From a checkpoint of a small contrastive audio-text model: text encoder activation quick_gelu.
Rows from block 6 of the audio encoder, named by matrix and row number. Rows with one number belong to one attention dimension. Each number is 200 + 20 x the weight over its row's rms, rounded and kept within 0 to 999. All counts start at 0. After the name is the row's rms in percent of the matrix's.
# v: attention query, key and value (stacked) (encoder.blocks.6.attn.qkv.weight, 768x256, the v third), inputs 0-127
# proj: attention output (encoder.blocks.6.attn.proj.weight, 256x256, transposed), outputs 0-127
v.117,137,203,200,221,200,194,200,200,200,202,200,166,303,159,251,183,204,200,148,200,200,200,201,204,200,200,199,185,205,200,198,199,200,199,200,196,201,200,204,191,199,202,208,200,183,201,199,215,196,202,198,200,204,200,200,182,199,253,200,200,116,200,200,195,202,199,200,199,200,200,200,199,201,200,200,200,161,202,212,201,199,200,200,200,265,199,199,200,200,196,200,221,200,200,200,201,205,200,198,213,200,213,200,200,200,202,200,198,200,201,200,199,208,176,201,198,160,200,201,199,200,200,134,200,200,200,200,194,200
proj.117,151,201,199,119,200,200,201,199,187,205,200,188,168,261,124,200,201,201,199,196,203,200,209,200,209,204,200,201,198,200,199,205,200,191,200,199,201,191,199,199,200,201,199,200,200,199,293,203,200,201,200,192,200,200,199,207,206,205,199,200,200,199,200,199,200,197,200,199,201,200,199,200,200,201,249,200,208,199,201,200,200,200,163,200,200,247,220,198,200,201,215,200,200,200,199,200,201,200,200,228,200,201,200,200,180,188,200,200,200,199,198,202,200,201,205,211,213,193,200,199,197,200,202,189,216,200,188,263,196
v.121,259,200,200,189,190,202,200,200,200,199,200,214,152,263,150,239,198,198,202,200,200,200,217,200,200,217,203,214,199,199,160,201,217,200,200,202,200,200,200,276,200,191,180,200,289,200,201,195,200,200,210,201,198,200,187,232,200,173,199,200,233,200,200,200,226,200,200,220,200,200,199,201,200,199,200,200,256,200,199,199,201,200,200,200,144,200,253,200,200,201,200,183,200,200,200,200,200,200,200,192,200,195,200,200,200,200,200,203,200,199,200,200,200,202,199,200,300,200,200,200,200,206,249,200,200,200,200,201,200
proj.121,236,200,200,293,200,200,200,233,203,198,177,207,240,118,277,194,200,200,200,200,199,200,168,200,199,198,200,200,209,200,201,198,204,202,200,200,199,238,206,179,201,200,200,200,200,201,149,199,200,200,200,216,200,200,208,195,195,196,200,200,200,200,200,200,200,202,200,200,198,200,200,200,200,200,198,202,180,209,200,200,200,200,207,200,200,178,156,200,200,200,182,200,200,200,200,200,200,200,200,162,208,200,200,215,202,220,205,200,201,201,201,199,241,199,195,176,149,206,200,202,202,200,198,207,192,197,270,78,202
v.124,122,198,200,201,200,200,200,201,200,203,200,193,200,200,183,200,197,200,223,200,200,233,199,200,201,200,200,211,201,200,199,201,201,200,200,126,199,282,200,199,200,225,206,200,200,199,198,200,201,197,201,141,201,200,199,209,204,194,199,192,254,200,80,202,200,198,200,200,200,204,199,200,197,200,200,200,200,199,197,199,200,200,200,200,199,200,200,200,198,200,201,199,200,200,200,200,200,200,200,198,200,198,200,201,200,200,199,201,200,200,200,209,200,200,200,200,210,200,154,202,198,200,203,199,198,148,200,200,153
proj.124,142,202,200,206,204,200,200,199,206,200,201,201,201,200,210,199,199,199,200,219,200,200,200,276,144,200,201,201,206,199,200,99,200,208,202,199,200,201,200,200,200,201,201,200,203,200,199,200,201,200,201,202,202,200,200,200,200,189,199,200,133,200,199,202,211,202,200,250,203,205,200,203,198,200,177,200,190,178,200,199,130,199,212,200,124,199,201,200,195,198,191,200,200,205,201,200,198,200,200,186,203,152,200,200,207,201,193,200,200,205,201,200,200,196,200,190,179,203,201,201,201,200,200,199,181,217,237,200,204
v.129,262,190,201,200,196,181,223,199,202,201,200,200,202,252,200,200,200,200,200,200,200,200,194,200,200,200,200,200,201,98,200,110,199,207,200,200,199,200,173,200,200,202,186,205,198,202,200,200,200,200,200,200,200,197,200,200,213,197,181,200,200,200,219,200,200,173,200,200,308,181,211,200,211,191,200,200,166,210,200,200,200,200,185,200,200,199,200,200,200,200,200,200,120,200,258,201,200,200,200,200,200,200,200,200,196,233,200,210,198,200,166,200,199,200,200,200,212,199,200,200,197,200,206,200,199,239,200,203,200
proj.129,308,200,200,200,228,200,200,200,197,200,196,200,200,155,200,200,208,200,200,200,199,200,200,200,200,200,225,200,202,227,200,200,200,200,178,217,199,135,200,199,200,198,237,203,200,191,229,202,201,200,200,201,200,164,200,200,200,200,200,229,197,200,200,200,199,201,200,200,138,201,200,199,200,200,200,200,208,191,200,200,185,199,200,198,238,209,199,194,157,206,191,234,201,208,149,117,200,200,201,317,203,200,200,201,200,185,200,199,199,200,213,200,200,200,201,172,194,200,200,199,201,200,292,207,200,200,200,200,200
v.140,170,193,202,199,198,165,200,198,203,201,201,200,201,219,200,200,200,200,200,200,201,200,197,200,200,200,201,200,205,74,200,132,200,201,200,201,199,200,180,201,200,202,186,206,196,201,200,200,199,201,200,201,200,191,200,200,241,196,164,200,200,200,201,200,201,131,200,200,270,162,208,200,198,195,204,200,200,201,200,200,200,200,184,200,199,199,199,200,200,200,200,200,115,200,206,201,200,201,200,200,201,200,199,200,188,236,200,201,194,221,176,200,199,200,200,200,211,200,200,200,196,200,207,200,199,200,200,200,200
proj.140,188,200,200,200,200,200,200,200,196,200,199,200,200,199,200,200,203,200,200,201,199,200,200,200,200,200,243,200,203,204,200,200,200,200,145,200,198,124,200,197,201,199,246,203,200,178,242,204,202,200,199,201,199,200,200,201,200,200,201,200,195,200,244,199,200,200,200,200,187,201,200,199,200,200,200,200,200,174,201,200,191,199,200,198,200,222,199,199,200,200,193,200,202,215,178,110,194,200,201,306,200,203,200,201,201,153,200,198,199,200,205,200,199,200,200,202,200,201,200,198,201,199,302,212,198,214,200,199,200
v.145,285,208,197,200,200,238,200,200,197,198,200,200,199,165,200,200,200,200,200,200,200,200,218,200,200,200,186,200,199,283,200,274,200,200,200,200,193,161,232,193,200,197,224,200,203,200,200,200,200,200,199,208,197,239,200,207,136,203,238,200,200,200,199,200,200,275,195,201,123,231,192,200,201,216,200,200,200,200,200,200,200,200,201,200,203,200,201,200,200,200,200,200,277,200,188,183,200,200,200,200,189,200,200,200,215,131,200,199,202,194,231,200,200,200,200,200,188,200,200,200,203,200,185,200,201,200,200,200,200
proj.145,302,200,200,200,192,194,200,200,203,200,201,200,200,223,200,200,194,200,200,200,200,200,200,200,200,200,191,200,199,199,200,200,200,200,251,198,201,278,200,204,200,201,178,199,200,215,170,198,199,200,200,200,200,206,200,199,200,200,199,200,203,195,141,200,200,200,200,200,201,194,200,201,200,200,200,200,178,251,199,199,223,206,200,201,200,182,200,200,200,200,203,200,200,163,227,276,221,200,200,68,200,200,200,199,199,241,200,201,201,200,199,200,200,200,200,199,200,199,200,201,199,200,122,192,201,173,200,200,200
v.146,189,216,173,200,201,227,200,200,201,197,199,200,202,200,200,211,152,200,205,200,200,218,200,200,200,200,196,200,201,208,200,200,200,200,204,199,190,161,200,110,200,178,202,200,205,205,200,202,200,199,156,200,182,268,200,236,144,200,264,200,200,199,200,179,200,258,199,200,193,207,200,199,203,200,197,200,200,200,196,200,200,200,200,204,200,200,213,200,200,173,200,198,261,201,200,159,209,176,200,200,200,197,202,200,218,162,201,200,201,197,201,200,200,200,200,190,169,200,200,200,206,200,200,193,200,225,200,201,201
proj.146,214,200,201,198,197,142,200,199,203,199,200,200,200,200,199,200,198,201,200,200,200,200,200,200,201,226,200,201,200,200,200,197,200,199,201,200,201,255,219,222,199,200,197,200,200,212,190,200,200,200,200,199,211,200,200,200,200,202,199,201,200,199,100,200,197,200,200,201,200,184,200,200,200,200,200,199,200,250,200,200,242,200,200,200,207,200,200,199,200,201,200,201,200,199,200,201,279,201,200,130,200,200,200,200,199,226,207,200,201,201,200,200,200,200,200,194,201,200,200,206,200,201,130,200,202,157,199,190,200
v.156,172,207,200,193,201,200,200,200,199,179,201,200,183,80,200,166,306,199,200,200,202,179,200,200,201,218,200,200,201,227,193,201,200,183,200,202,204,201,202,199,200,205,209,200,202,200,187,200,200,200,205,203,200,200,199,200,199,200,200,200,204,200,174,199,200,199,200,200,202,201,200,200,199,200,203,200,252,166,200,200,200,200,198,200,201,200,200,200,199,203,200,200,201,200,198,199,200,200,200,200,200,216,200,200,200,200,191,199,205,200,200,200,201,200,200,201,199,200,200,201,200,201,181,200,199,169,200,154,200
proj.156,156,200,200,200,209,248,202,205,202,265,198,121,182,292,202,201,156,200,200,200,201,200,211,200,192,200,200,199,199,138,198,200,197,202,200,198,200,200,150,202,200,201,200,197,200,199,223,213,199,200,199,199,202,198,197,218,200,169,199,176,199,198,204,201,222,199,199,200,211,204,200,201,203,145,200,200,197,199,200,199,200,200,154,200,166,200,202,200,200,200,200,193,200,205,201,207,175,199,198,200,196,201,203,200,273,196,197,201,202,201,187,212,200,199,200,242,198,199,200,105,200,121,199,194,149,200,200,292,200
v.157,207,212,199,201,200,201,199,201,199,194,200,196,199,125,200,184,200,198,199,200,199,199,206,200,202,201,200,200,197,294,200,253,232,191,200,200,200,200,234,200,200,199,205,200,200,200,200,200,200,200,200,200,199,200,200,171,196,200,200,201,200,200,158,200,199,201,200,200,114,201,199,200,198,200,201,200,264,173,200,200,200,200,220,200,200,201,200,200,200,200,200,200,234,200,116,197,200,200,200,201,200,200,200,200,200,199,200,198,203,200,232,199,201,200,200,200,198,200,200,200,202,200,197,200,200,160,200,196,200
proj.157,217,200,200,200,200,202,201,200,204,200,230,199,200,290,200,200,188,195,200,200,214,200,203,200,200,200,191,200,196,120,200,200,200,201,210,199,200,201,200,203,200,208,188,196,200,201,200,200,190,200,200,200,201,200,200,200,200,191,199,188,200,201,200,200,209,198,200,209,269,200,200,214,200,173,200,200,200,202,199,198,228,200,183,203,121,199,202,202,235,200,234,196,200,200,264,266,200,200,198,132,192,200,200,200,200,200,199,204,200,200,161,200,201,200,199,200,200,198,200,197,200,200,200,191,179,200,200,205,200
v.158,152,279,199,201,201,221,200,200,204,198,198,200,221,228,200,201,147,201,206,200,199,201,200,200,200,147,199,200,190,200,204,200,201,201,200,207,185,168,199,146,200,199,199,199,200,200,233,199,201,199,151,200,199,201,224,187,200,200,200,208,200,201,200,201,198,206,199,200,183,206,200,195,201,200,199,200,205,200,193,200,200,200,201,215,199,200,201,200,200,200,197,200,200,200,198,200,199,196,200,201,200,150,200,200,210,196,201,200,200,200,200,183,199,200,200,155,120,202,200,200,204,200,200,189,202,271,200,207,200
proj.158,145,201,205,172,149,174,197,194,207,178,204,210,198,192,171,200,198,201,201,198,200,201,200,199,204,201,200,202,200,212,200,199,201,199,200,222,200,200,212,217,200,200,198,201,200,238,200,180,196,205,201,219,199,207,204,191,200,231,200,209,206,200,137,200,184,199,200,198,199,103,200,200,184,200,200,196,201,257,199,201,244,198,203,200,209,200,200,200,200,204,202,206,200,194,200,199,284,212,200,200,201,200,198,200,176,222,229,226,200,200,203,200,198,206,200,149,214,199,201,222,191,273,156,213,219,197,196,199,200
v.160,262,200,201,180,200,194,212,200,201,200,204,200,200,258,200,280,200,198,200,200,209,143,200,200,192,200,200,200,202,185,198,132,200,201,200,200,227,200,200,197,200,200,201,200,214,197,148,203,199,200,200,200,208,230,195,200,205,199,200,199,200,194,341,199,214,172,200,201,222,200,200,208,204,169,200,200,193,200,202,200,200,208,200,200,200,179,200,200,199,200,200,201,158,184,200,201,193,200,200,126,200,213,200,200,165,200,192,200,218,201,117,200,200,200,200,200,200,200,201,199,203,200,200,200,199,200,200,198,200
proj.160,259,201,200,199,197,195,200,220,200,200,200,200,200,200,200,200,200,201,260,200,199,229,200,200,202,200,200,232,200,200,200,200,220,200,198,200,200,206,204,207,200,200,200,200,201,200,200,178,199,200,217,200,200,200,199,200,199,200,200,200,200,114,89,197,200,200,200,200,170,200,200,200,200,200,200,200,212,206,197,199,200,200,200,200,200,199,199,200,200,199,200,200,200,200,200,200,239,201,200,200,206,200,200,202,199,208,203,200,257,200,252,200,200,200,200,200,201,200,200,200,200,200,199,200,203,148,200,199,200
v.161,295,200,201,181,201,199,200,200,200,190,228,200,200,243,200,254,181,183,227,200,200,199,200,200,199,200,218,223,202,162,198,192,214,200,200,200,226,153,202,198,200,193,201,200,300,200,147,175,200,185,196,262,202,200,198,199,200,172,200,200,322,196,208,200,205,197,200,218,201,201,120,200,203,199,200,200,238,199,203,200,200,201,202,203,178,191,200,200,176,200,200,205,200,200,201,200,200,200,200,114,203,200,201,200,200,204,195,200,202,200,168,202,200,200,199,200,201,200,200,200,200,200,230,200,178,200,199,199,176
proj.161,292,212,199,168,198,172,200,200,200,200,200,199,185,200,200,200,200,224,200,200,195,228,200,159,266,200,188,202,191,263,200,232,200,200,200,200,200,204,201,218,200,200,200,199,200,200,234,200,198,200,198,200,200,200,199,200,199,261,207,238,200,143,190,195,196,200,200,200,172,199,200,167,224,200,218,200,201,243,158,194,215,200,198,200,254,228,200,200,200,199,200,200,200,200,199,200,210,204,200,207,201,200,201,201,199,200,200,199,275,201,219,200,200,200,199,191,200,201,200,198,200,200,191,199,204,196,200,199,200
v.168,249,200,198,211,200,200,200,200,199,201,176,200,200,132,200,144,235,233,200,200,189,208,200,200,204,200,200,200,203,245,202,238,200,197,200,200,148,220,200,201,200,200,199,200,168,203,205,207,204,200,205,199,194,197,203,217,195,201,201,201,186,206,151,200,188,229,200,200,138,197,220,193,199,240,200,200,204,199,197,200,200,200,200,199,200,232,200,200,200,200,200,190,235,202,199,200,201,200,200,282,200,197,200,200,213,200,204,193,162,199,292,200,200,200,200,200,199,200,200,201,197,200,200,200,218,200,200,202,231
proj.168,248,180,200,216,202,246,200,194,200,200,200,201,204,213,200,200,200,200,191,200,201,178,200,200,186,200,200,189,200,175,200,186,189,200,200,200,200,195,194,149,200,200,200,200,200,200,197,200,203,200,200,200,200,200,201,200,201,200,200,200,197,251,270,209,200,200,200,200,230,200,200,200,200,200,199,200,199,178,201,201,200,200,200,200,188,200,200,200,201,201,200,200,200,201,201,200,162,200,200,200,199,200,200,198,201,200,199,200,124,199,176,200,200,200,200,210,200,200,200,200,200,200,200,200,199,243,200,201,200
v.172,262,200,200,200,198,238,200,200,199,199,200,184,200,200,189,187,200,200,285,200,200,247,223,199,235,200,215,254,205,200,200,247,256,195,200,200,200,200,199,200,200,200,199,200,201,217,205,194,200,176,200,210,193,174,206,200,197,200,200,201,253,203,42,201,200,203,200,200,200,200,197,200,168,231,200,200,306,199,198,200,200,197,200,200,200,202,200,200,201,203,200,200,209,201,200,198,205,200,200,200,200,120,200,200,227,204,200,200,186,199,201,200,167,200,200,201,199,200,200,201,193,200,203,200,200,200,200,201,200
proj.172,267,200,195,201,201,200,200,198,192,202,200,199,200,200,214,200,200,200,125,200,201,200,200,200,200,200,201,143,199,201,201,200,156,201,241,216,200,190,199,199,200,199,200,200,194,181,200,205,200,200,98,200,201,200,203,199,200,246,200,246,199,225,289,201,200,199,200,200,201,201,200,200,200,200,200,200,144,198,200,200,200,200,179,200,200,222,200,200,226,200,200,201,200,201,200,171,186,199,200,260,191,200,200,199,200,159,198,200,196,200,199,199,201,200,200,200,197,200,200,200,201,199,202,200,198,233,200,200,200
v.179,008,199,194,202,207,206,200,197,181,199,197,263,196,200,208,209,194,203,214,203,202,170,184,197,202,191,203,199,124,203,217,203,193,188,203,210,198,181,199,220,210,173,196,199,187,202,204,153,204,165,204,159,203,199,207,192,200,202,198,205,254,211,197,220,188,201,201,200,200,216,201,197,195,196,199,197,204,200,201,200,201,201,186,204,195,204,199,201,196,232,198,201,203,198,189,204,193,198,206,204,202,170,194,205,200,200,196,193,207,198,202,201,198,202,199,192,197,200,190,199,188,196,204,199,205,200,206,209,197
proj.179,006,213,131,198,204,209,196,196,200,193,208,211,205,220,198,197,185,195,192,199,204,198,196,192,193,194,202,198,163,176,202,200,91,192,185,217,196,197,199,221,207,100,182,206,182,215,224,168,142,196,197,204,194,199,206,177,201,220,205,200,199,200,201,187,175,202,207,203,200,188,203,214,202,196,198,195,195,199,102,205,200,199,245,187,201,200,202,203,200,195,191,198,197,191,219,196,185,193,199,204,201,181,196,203,212,173,197,194,193,199,198,199,202,199,195,202,198,211,191,187,195,201,207,210,202,245,193,200,177
v.185,166,200,202,181,200,196,201,200,200,199,203,200,200,253,200,293,178,200,200,201,201,198,200,201,195,200,200,201,206,186,195,146,201,200,200,200,213,199,204,192,200,200,205,200,245,193,146,200,200,200,179,202,206,199,193,200,209,199,200,200,201,193,309,199,213,191,200,200,237,201,180,201,202,167,200,200,196,200,202,200,200,209,200,202,200,183,200,200,199,200,200,201,158,200,200,200,197,200,199,120,200,204,201,200,200,201,182,205,213,202,95,201,200,200,200,200,201,200,201,199,203,200,200,200,197,200,200,195,200
proj.185,182,201,200,196,198,200,200,218,202,199,200,199,199,200,200,198,201,200,200,200,199,253,200,199,205,200,199,215,200,218,200,233,206,200,200,200,200,211,203,233,200,201,200,200,201,200,200,200,198,200,202,200,200,200,197,201,199,201,201,200,202,118,143,163,200,200,200,200,181,200,200,199,201,200,201,201,202,204,200,199,200,200,199,200,218,199,199,200,200,197,200,199,200,200,200,200,241,200,200,200,211,200,201,203,198,200,201,199,270,201,244,200,200,200,199,200,203,200,201,200,200,200,199,201,208,161,200,199,200
v.190,199,200,201,186,202,198,200,200,200,190,204,200,199,201,201,265,187,199,220,200,200,200,200,200,198,200,201,222,203,170,198,188,200,199,200,200,214,149,205,197,200,197,202,200,286,198,164,187,200,181,172,254,201,200,197,199,201,195,200,200,317,194,213,200,204,198,200,206,201,201,113,199,203,200,196,200,204,200,205,200,199,202,210,202,185,192,200,200,189,200,200,201,199,200,202,200,200,200,200,125,200,200,201,200,200,205,193,200,206,200,169,205,199,200,198,200,201,200,200,200,200,200,224,200,198,200,199,198,182
proj.190,204,202,199,153,195,160,200,201,200,200,200,197,192,200,199,199,200,200,199,200,199,210,211,131,268,200,199,202,181,277,200,212,201,200,201,200,200,209,200,218,200,200,200,199,200,200,224,199,199,200,200,199,198,200,198,200,199,253,201,231,200,159,199,187,188,200,200,200,185,199,200,182,203,200,221,200,201,230,166,200,200,200,197,200,229,201,199,200,200,196,200,200,200,200,199,200,216,201,200,200,205,200,201,202,198,200,200,199,294,202,202,200,199,200,199,200,201,201,200,200,200,200,196,199,206,196,200,199,200
v.191,237,200,199,203,199,218,184,200,198,200,200,178,200,187,199,167,200,200,254,200,200,264,209,199,228,200,201,238,201,200,200,263,228,196,200,200,199,200,200,200,200,200,199,200,200,203,204,197,201,190,200,200,191,161,202,200,198,200,200,201,217,205,30,201,197,204,200,200,200,200,200,198,193,242,197,200,286,200,198,200,200,200,200,200,200,204,200,200,201,204,200,199,233,200,200,201,210,201,200,201,200,151,200,200,229,201,206,200,183,198,208,200,167,200,200,201,199,200,200,201,194,200,200,200,200,200,200,201,200
proj.191,246,200,200,201,203,200,200,197,197,202,200,199,200,200,202,200,200,200,133,201,201,200,200,200,200,200,201,160,200,200,200,200,132,204,204,209,200,192,197,197,200,200,200,200,197,199,200,203,200,200,82,200,201,200,203,200,200,200,200,200,199,238,285,200,200,200,205,200,201,201,200,200,200,200,200,200,185,197,200,200,200,200,183,200,200,224,201,200,216,200,200,201,200,202,200,197,163,199,200,257,189,200,200,199,201,174,197,200,170,200,190,200,201,200,200,200,197,200,200,200,200,200,202,200,198,276,200,200,200
v.192,136,200,200,227,215,199,200,200,200,200,199,200,200,197,232,200,214,225,200,200,173,192,200,194,185,200,200,196,199,255,200,200,191,122,143,200,199,201,200,202,200,200,200,156,239,200,221,250,231,204,207,192,200,200,200,200,199,209,201,200,200,201,199,244,200,203,200,224,165,200,204,203,200,200,200,200,200,200,202,200,200,200,200,202,200,200,200,200,200,200,190,78,200,200,200,200,197,234,201,200,201,197,200,200,201,200,200,197,199,199,224,200,200,199,200,200,200,200,200,200,200,201,201,200,202,200,200,200,200
proj.192,144,177,177,152,200,200,200,190,200,171,202,201,196,255,200,201,155,199,200,200,200,200,200,201,200,201,199,200,197,199,201,200,200,200,240,200,200,200,205,201,200,193,200,200,200,207,200,180,192,195,198,200,200,202,200,187,200,199,200,200,248,201,202,201,197,201,200,203,195,159,200,200,204,178,200,189,196,197,162,199,201,254,200,200,112,189,200,200,199,200,203,195,200,200,204,233,196,198,200,186,165,197,200,200,200,201,199,201,200,197,189,192,200,200,204,200,199,193,200,200,197,200,196,200,200,200,200,251,200
v.194,006,202,203,184,202,196,200,192,199,207,227,189,200,200,202,199,196,193,177,200,202,207,220,209,228,203,200,211,262,200,198,193,235,207,200,198,198,181,201,186,185,210,324,201,192,203,231,240,188,202,192,205,215,197,201,206,204,183,215,203,186,183,201,206,198,210,203,187,200,217,185,197,196,202,197,200,193,200,252,203,199,194,194,188,208,179,198,202,199,181,198,146,190,198,11,200,215,209,200,205,237,188,204,198,191,195,203,194,193,194,198,203,202,197,197,212,202,194,208,183,194,209,197,202,193,198,194,199,195
proj.194,005,204,143,202,207,195,211,204,201,189,190,183,207,214,188,207,215,202,208,202,196,217,208,211,193,214,191,200,233,255,197,193,209,217,235,190,202,205,306,171,191,201,215,196,230,199,252,200,233,202,183,195,219,197,176,225,213,196,187,207,197,182,200,196,213,191,198,195,199,205,199,163,195,203,209,206,204,239,192,197,205,205,189,221,204,207,196,198,202,196,197,229,201,212,235,198,206,209,159,218,198,194,208,213,191,203,199,175,173,202,158,197,199,196,228,182,198,187,207,206,210,196,199,176,190,198,202,192,306
v.202,255,200,200,152,200,204,200,200,207,200,201,200,201,232,143,200,196,158,200,200,297,204,204,212,205,200,200,200,201,108,200,199,244,233,239,200,224,199,200,199,200,200,200,201,198,200,198,164,186,198,197,215,200,200,210,200,202,198,178,200,200,200,200,159,200,191,200,198,300,200,197,199,200,200,200,200,200,200,199,200,200,200,200,199,200,200,200,200,200,200,203,273,200,199,200,210,202,200,200,200,200,200,200,200,200,200,200,202,200,200,128,200,200,200,200,200,200,200,200,200,200,199,200,200,196,200,200,200,200
proj.202,260,200,237,297,200,200,199,222,199,200,200,199,202,89,200,199,249,204,200,200,198,200,200,187,200,174,200,199,201,217,200,200,200,199,168,205,200,200,197,200,200,201,200,200,200,198,200,205,204,201,200,203,200,151,200,203,200,200,214,200,200,199,200,198,201,200,200,199,201,200,200,200,202,261,199,200,208,226,238,200,190,187,201,200,244,203,199,199,200,200,166,200,195,200,149,165,201,200,200,219,200,200,200,200,200,197,201,199,206,200,201,200,200,200,200,200,200,218,200,200,200,200,200,200,200,200,200,183,200
v.203,266,200,200,216,201,200,200,200,198,200,200,200,200,191,207,200,248,206,200,200,136,148,193,170,188,209,200,200,199,255,200,200,177,127,170,200,200,208,200,223,200,200,200,200,232,188,201,240,201,202,217,178,200,200,190,202,199,201,207,194,200,201,200,250,200,204,200,205,135,200,203,203,200,200,200,200,200,200,208,200,200,200,211,201,200,205,200,200,200,200,199,93,200,200,200,199,181,200,200,187,200,199,200,200,200,200,200,199,197,200,228,204,200,200,200,245,200,200,200,200,200,203,218,200,205,200,200,173,200
proj.203,310,171,184,142,200,201,201,196,201,200,200,201,194,253,200,204,139,199,200,200,200,202,199,203,200,200,200,200,180,200,201,200,200,201,315,200,200,200,201,202,200,199,181,200,200,203,200,187,197,197,200,180,200,204,200,192,200,199,200,200,222,201,204,202,198,200,200,208,197,200,222,201,227,179,200,192,190,199,155,200,201,205,200,200,163,176,200,201,200,200,209,189,200,200,214,234,191,198,200,186,195,198,200,200,200,200,190,201,200,199,200,198,200,200,201,219,193,194,200,188,199,188,180,187,200,201,200,269,200
v.204,010,189,209,207,200,212,200,200,196,167,170,210,204,209,205,203,211,208,216,199,191,178,123,194,181,197,200,173,81,206,202,213,153,199,206,201,200,217,198,219,219,167,108,199,203,201,200,130,195,185,220,199,194,198,202,181,198,204,190,201,242,251,203,213,201,215,201,218,199,187,218,207,210,195,200,205,207,201,164,199,201,213,206,201,188,211,200,197,196,209,199,229,207,194,87,198,166,194,205,195,186,198,187,198,209,197,198,182,209,192,222,196,195,206,187,196,201,204,189,210,195,180,202,200,216,203,204,216,207
proj.204,008,182,189,198,202,206,189,195,197,201,202,211,193,192,223,198,168,197,190,194,200,170,186,184,209,171,217,179,163,198,210,207,181,178,190,224,176,195,186,239,214,186,172,209,164,211,203,180,107,195,205,208,157,212,215,182,199,201,212,201,205,218,203,201,189,209,213,202,197,201,208,223,207,187,197,195,206,134,191,211,207,195,222,198,197,187,205,202,202,200,205,207,197,175,193,201,177,193,204,205,199,174,197,200,217,192,222,206,250,200,216,196,199,204,179,202,200,222,193,200,146,208,205,270,214,232,196,202,186
v.205,009,189,209,206,197,216,200,203,199,188,137,209,201,223,203,202,197,192,221,202,194,174,134,195,180,198,198,174,100,200,208,211,180,197,206,201,197,217,198,224,224,190,79,198,200,200,190,105,209,188,215,202,193,199,199,178,196,209,179,203,224,234,202,202,195,198,202,209,199,182,212,208,217,193,201,204,210,201,186,199,202,222,204,205,186,223,201,198,195,220,199,248,208,188,194,201,152,192,204,194,174,189,191,198,210,196,199,199,212,210,219,195,196,206,211,194,199,206,189,210,206,177,209,198,218,205,207,219,209
proj.205,008,203,211,200,194,204,187,195,200,200,214,215,200,187,216,191,167,195,192,196,196,160,187,183,206,180,215,181,156,198,213,217,185,190,183,271,179,196,180,244,218,199,175,209,166,213,201,178,162,197,217,207,163,211,223,180,194,198,211,203,203,218,200,199,185,206,210,200,198,198,208,236,199,192,194,188,205,179,189,185,212,192,222,197,199,189,204,201,202,204,201,204,197,181,186,200,181,193,216,196,196,182,190,203,196,192,225,235,257,191,232,195,201,207,170,197,202,216,200,190,139,208,201,248,217,222,199,202,176
v.206,006,181,224,196,202,208,196,194,337,176,196,176,276,207,237,199,206,195,218,201,200,165,191,190,202,195,204,187,182,197,221,203,208,189,205,189,189,202,177,213,208,182,186,199,202,204,247,180,206,194,225,200,208,158,239,196,196,192,201,199,234,241,205,206,215,225,204,223,199,198,202,207,209,201,195,198,207,198,268,201,198,210,202,189,181,203,201,201,192,199,192,169,198,201,163,204,171,194,214,193,219,106,194,204,213,165,201,195,167,213,223,200,191,201,207,236,203,200,193,201,199,195,209,225,219,196,195,233,203
proj.206,005,189,136,203,216,200,200,195,197,214,158,229,203,200,200,201,198,200,208,197,192,164,196,196,203,196,187,183,187,230,213,203,193,211,226,221,171,185,201,206,218,199,196,206,188,215,226,162,212,198,199,195,182,201,202,178,222,191,205,206,195,205,201,207,197,220,201,193,192,201,207,203,205,204,199,197,196,204,178,190,212,200,206,207,207,198,200,198,203,193,190,222,206,187,242,202,193,195,166,249,198,232,186,223,176,182,210,196,191,195,212,192,200,201,209,170,199,195,193,210,189,197,184,167,200,223,200,198,203
v.207,234,201,199,233,200,199,200,200,193,200,200,200,197,196,213,201,201,278,200,210,99,194,181,199,198,200,200,200,198,316,201,201,186,192,191,200,168,200,200,202,200,199,201,200,200,200,201,209,210,201,202,194,199,201,191,199,198,201,222,200,200,200,172,260,200,220,200,200,80,197,203,201,200,200,200,200,200,200,200,200,200,200,200,200,200,200,157,200,200,200,200,178,200,200,201,173,198,200,200,206,200,199,200,200,200,200,200,198,200,200,261,200,200,200,201,200,200,199,200,200,200,201,200,197,206,200,200,200,200
proj.207,229,200,164,133,200,201,211,184,201,200,200,201,200,296,200,203,170,129,200,200,207,200,200,224,200,274,200,202,195,149,200,201,200,201,201,200,200,200,204,201,200,199,200,200,200,202,200,198,192,168,200,192,200,258,200,198,200,200,200,200,200,201,200,202,200,200,200,200,199,200,200,229,198,93,208,200,189,193,187,200,225,200,197,200,158,198,201,201,200,200,257,200,200,200,222,214,199,199,200,195,200,200,200,200,200,212,199,201,193,200,199,200,200,200,198,200,200,167,200,200,200,200,200,200,200,200,208,205,200
v.212,009,187,210,201,197,205,200,200,210,184,159,206,201,223,211,202,201,217,243,202,192,165,173,195,181,197,197,176,110,203,203,215,178,195,225,197,192,234,194,238,211,174,152,199,203,198,199,142,200,189,228,196,199,192,201,177,214,198,194,202,246,240,200,205,188,210,202,218,200,190,217,222,214,196,202,208,216,200,168,201,202,211,204,197,178,210,200,202,200,206,198,226,202,198,143,198,163,193,210,195,183,122,190,202,220,200,201,194,206,223,207,198,189,203,202,201,205,206,192,209,200,194,207,199,220,204,203,236,206
proj.212,007,185,183,198,201,205,193,197,205,198,198,213,188,199,213,189,181,193,201,201,191,173,183,192,198,186,207,198,159,203,211,210,192,201,204,244,171,201,193,245,221,188,177,211,173,218,192,178,118,193,217,206,146,205,209,163,206,199,219,201,201,215,201,217,179,215,213,197,193,193,214,233,198,185,195,193,205,116,183,206,210,186,216,194,196,171,200,200,199,195,213,203,194,182,200,200,176,171,200,200,196,168,201,201,199,197,213,228,236,198,213,202,198,203,178,191,206,226,196,200,175,208,200,294,211,215,201,199,196